{"model": "sound classifier", "dataset": "chords played on synthesised instruments", "train_examples": 52083, "gain_aug_db": 10, "time_shift_ms": 50, "n_mels": 80, "hop_length": 160, "input": "mfcc", "spec_augment": true, "win_length": 512, "targets": ["instrument"], "num_classes": 12, "arch": "conformer", "norm": "rmsnorm", "hidden_act": "swiglu", "mlp_ratio": 2.67, "head_dim": 64, "fused_qkv": true, "qk_norm": true, "inner_norm": false, "subsampling": 2, "layers": 12, "width": 160, "positions": "rope", "kernel_size": 15, "mixing": "cutmix", "loss": "cross_entropy", "init": "torch_default", "residual_init": "none", "optimizer": "normuon", "muon_scale": "spectral", "learning_rate": 0.011, "momentum": 0.95, "nesterov": false, "orthogonalizer": "newton_schulz_5", "adamw_lr_other_params": 0.0016, "adaptive_grad_clip": 0.1, "cautious_weight_decay": true, "max_steps": 3800, "batch_size": 64, "epochs": 4.7, "lr_schedule": "wsd", "decay_fraction": 0.4, "final_lr_fraction": 0.05, "warmup_steps": 760, "weight_decay": 0.2, "adamw_weight_decay_other_params": 0.01}
Rows from block 8 of a small sound classifier, named by matrix and row number. Rows with one number belong to one neuron. Each number is 500 + 40 x the weight over its row's rms, rounded and kept within 0 to 999. All counts start at 0. Numbers have three digits each. After the name is the row's rms in percent of the matrix's.
After each neuron's rows are labels from the 100 clips, of 14976, where the neuron reaches its largest size: "responds to" is what is common among them; "loudest band" is the band of the loudest frequency at the time of the peak. Only what is clearly more common there than usual is listed. The data: chords played on synthesised instruments.
# gate: second MLP gate (model.blocks.8.mlp.gate.weight, 416x160), inputs 0-53
# fc1: second MLP up (model.blocks.8.mlp.fc1.weight, 416x160), inputs 0-53
# fc2: second MLP down (model.blocks.8.mlp.fc2.weight, 160x416, transposed), outputs 0-53

gate.197 101:534530516541477521555543461499458538529538546566508510506502501503491518468526480521504399521482458484494451511424488548507513426534510489417497575478536542515493
fc1.197 096:429489477488538541512492465521425475460499503488532568512512488514478443519438435515491519526484432495468532441545425556498466549503468484587473518557508524535463
fc2.197 080:489503488550578540518460457460523431432446525466483496599551455503508447499492496526461432538484513551443543495427414547503508548479549474533476467576495486443486
responds to: horn-like
loudest band: 4000 to 8000 Hz

gate.246 105:502517437443549473464525565510477555532498510532534502483498451511542508510491575503491462512506485540557500480524518462491486499496528500457559376487452505524451
fc1.246 093:479502471530476525461522586463412465585479505448454462509501515483488572495479517559574466475434496500500477443506492521531546501432461534551481539520562482526529
fc2.246 111:465489478501520536464547536439378530545496494451479492512489522560526496498543562490541470500463476507564492508551488545469524477457457468488527487549436500616539
responds to: horn-like
loudest band: 250 to 500 Hz

gate.122 100:533514493572523536543521517496567545483518508453518564493465557460478480512503453525476434507501536502491512522516440509476476528542566363403460460545516446475486
fc1.122 100:479510410525447508493441524522526548430462513484502538455467484441387464444524495478492537558468496485496527486511466566467514492519516550489566578521487550476472
fc2.122 101:500479465547506432529458574506536543484462557477497563477460466469506436491500468503517506536421483493524533485508508520462474477548474531449547505564441561339541
responds to: electric piano-like; horn-like
loudest band: 250 to 500 Hz

gate.79 099:502513575539493399484487466466516492506488515521488476509472494483468532490491470549545495472502509565491518542443477527499482540453474489485463462530477523592530
fc1.79 088:490466460544556530520457523497494459530494541485519596569508490448451518497493484497374546542536512445469533473514460475503486475527519505511513526459427526419456
fc2.79 090:462492472510491531513491441383530417509525460481532533517548496482489499521471419532542472464436483545416477457476468537465490488505462512515477546502478409538502
responds to: electric piano-like
loudest band: 250 to 500 Hz

gate.303 103:438432505480543537522454525468544517429555576466461556516507525494525510581567463507469530464522507478414588510525434471556503463479509452451447403454512487493475
fc1.303 089:468443468420531542506527473527512506510493537419511586468534521477530475525467439451420559485488515524505445498507512517477547514465509535559533540499503477472573
fc2.303 070:491453528523509515530513551516527510469493539534482532468468484514482509520514513537500496525486532483475459521506564502507517539443553517502456507470467531481543
responds to: horn-like
loudest band: 250 to 500 Hz

gate.21 092:487529484470583489494468436563490514483481521426454512469460528496517550530519432510475546500467488530536489465506462448587507487409488545551538533493508521544509
fc1.21 098:491508594522505498510428453512500489521482472494447486522452500479535434534478509476450463485509469534523510530449517466546467485531473537578548460544505538482506
fc2.21 104:474492467536470494537494471458488443522481455541499499524451466466494440543494521506511530496504553540477541538491499489446512422517488509474462441484547536444464
responds to: horn-like
loudest band: 250 to 500 Hz

gate.80 095:466421492517505488496501483456450490477423504473487539481522529464459458437510462483582505521485515486386485558434543489488459559566520515503443499531545500563478
fc1.80 094:530465535483459511550494498505460540508458477473524425506515450493489519575518491495509424493574506504473526448511494578603571495527505521462475619505544525509474
fc2.80 091:577368502518524534544532516549468464510462494493535494518521475528505489562421502510508473481573482482485565492543435489554469553477486460505538604451554455482493
responds to: electric piano-like
loudest band: 250 to 500 Hz

gate.3 106:511502483502553498491501537572441490546562499551429505530499454463511539520485549545584506465503484513475491543497437435503474476507461502459495520478485528488500
fc1.3 089:497470511530495525422519508509517490552473481469500491478463488476466493471547425504526491420448453549428468546476507461472532471457498575442533508595475467418502
fc2.3 089:564494521491513528493493491482525470511479534457460468494485457526493489520492578459502402491515492454504476514478497496588479540397535482481492527451446494536593
responds to: electric piano-like
loudest band: 250 to 500 Hz

gate.397 091:470504624456463449432440523460515533515544480528475564476458546520554484437523533477498464513486498499426516475493530440438492602481496530487486523600468505565540
fc1.397 124:472461448523535517490588520494518449451506508438482476531511525483478510476465485478548518557500514381520501604464503515501465493571476550460483479430489488481455
fc2.397 091:469473495503525523517575530418473494391517510464493470551532498497521512454467464480550525529521556384529500530533544503487460530482486474459454470411429572504501
responds to: electric piano-like
loudest band: 250 to 500 Hz

gate.70 098:477440470480480479554502463499494525538464442523560454556507436523504516532481534561452466444533492557485488517490487469497545532580499483454521494502515457490551
fc1.70 148:504462493479514565497421493625522514460505476492501495504495487448481478477458481499579469494536439478540541470462539545502518510477430528495575461446516672463479
fc2.70 089:500498481509501522468448501601497494490489476542431511490465476455475475524425471523557479459492464480515530500447554514477528490464471503499503450435515678473480
responds to: organ-like
loudest band: 500 to 1000 Hz

gate.191 102:445531443459516508497511542594541578468464470482410520497495507496497481485571509445491471476532477539540544588499474486494481560398455496540537518542520497498509
fc1.191 148:585484561537536514466432465559596546494492501506481535453514513475506503498513510439490536479485514511578500487501565454515528539457479494484465424439493526512500
fc2.191 092:604494526549552506493512470509552525423502423520466524418501482517421541487501504475469492485467532536540513501487587448529504536382478497494474472431524554499443
responds to: electric piano-like
loudest band: 250 to 500 Hz

gate.136 105:437473535427493490433511571557477504487561491526561497511499523496520494531458550467453437503459453571416568447507536538524550508495493481490451570515554443549535
fc1.136 096:514477502493465540485451420571514469481516527496477472549505452482502496506489468569522441441508558548494539456529532540511516550426494471559542434350502505468526
fc2.136 089:497480503509466552444442451520492492460490495569467456472470451522522523469476427577521506483497509488542520485568545524527553586448473494525516467466497468492488
responds to: electric piano-like
loudest band: 250 to 500 Hz

gate.403 089:521525448515501497516448572502488442495552487553454542523403549464583524474557495442478453504461505492516480462471473456452492524480512578514481487585483506554443
fc1.403 076:529441517554468494487467512548420525490549502533502558503458576459530553432569482469476461529446469505525515492497479500451492542486528545479508545590550510554480
fc2.403 132:490498497502522526489489486528461515428550502582527479531518567598509496556567591439473431477506548479489521530541453475480516471524492439488467458473491465449483
responds to: electric piano-like
loudest band: 250 to 500 Hz

gate.206 100:579450533629494478515475508522562474520500536484506571565408525524487530521494465509455476452549500500544478460526463517504487470449448431444453528545496507491458
fc1.206 093:507532526532532515507492479478550513534488537488591543525457493521468519501540441416539434499482514435503493502462550461507392445463467472479478534555474550503479
fc2.206 105:442547564498502510501555506559468496501498530464481572473419450492582483562486527498524501497448472447474455498468559511549492532493377507489506543527494495482442
responds to: electric piano-like; horn-like
loudest band: 250 to 500 Hz

gate.200 096:484508583507523537538515501485551528465473405521418480532510478418516473502533492462554545477539444534567478475514508528456466485507488458472503458529516565447539
fc1.200 096:467424530475530582460511414499496453546476457457522522516461496478549486493508432490466520532504560373506471558494514494494424491453554474501528564523487529471569
fc2.200 101:441497551510503544537524531538586506523592522513511508498506468488530541425552514464495465441552524548476465565548554505537507511445497459511553488526513397510486
responds to: text has "noise"; electric piano-like
loudest band: 500 to 1000 Hz

gate.129 089:485492554507462545505539398482540530487491499422528514461534476452510513492474481471554483545537575453470536536522487427526509547537469527478439542457524492546501
fc1.129 079:565491607528595511481466470538495512572502442503581478435578439495493491478504503440556510486609489469475510552494468462502477507505469519511517583476494540510471
fc2.129 075:485502392502497544457526487580442455443499475488578558533577490492504510538489509502598542533443467543492479500456523464533470507468470391533519518478474503468515
responds to: electric piano-like
loudest band: 250 to 500 Hz

gate.285 094:574555547462481565528537491378488512447492501524413521494520468524466540420566525538495493521509478515565512503466510545517469459577523436452502529436546486579440
fc1.285 100:532456538507528576469518481424608521410530457529506497535522506501503465454498521519474524529536452540475525522460511555504508484605473515550501466463536479544483
fc2.285 109:516500518430532600488423540451566524435550501528466463566459466533532460462469394558470527512525508465426445554490502503537506487493519510542494521448463490504521
responds to: electric piano-like
loudest band: 250 to 500 Hz

gate.164 091:593464479465488431510484531479499494523506519441495419589489530511561478528418449505570500437576548572527452559466447481516498475470478447375478493482483503452500
fc1.164 084:466567529486566505573474550515479430550462477491613500453569535487493481459418560516523531452525533389465483569484453520529564509423595480440527539425531531466481
fc2.164 082:540481574437508544520471475472463502500502459548509527466502535542529545502496496507498526514635515503592592508472481524492507484527496498507507475494548534502502
responds to: electric piano-like; horn-like
loudest band: 250 to 500 Hz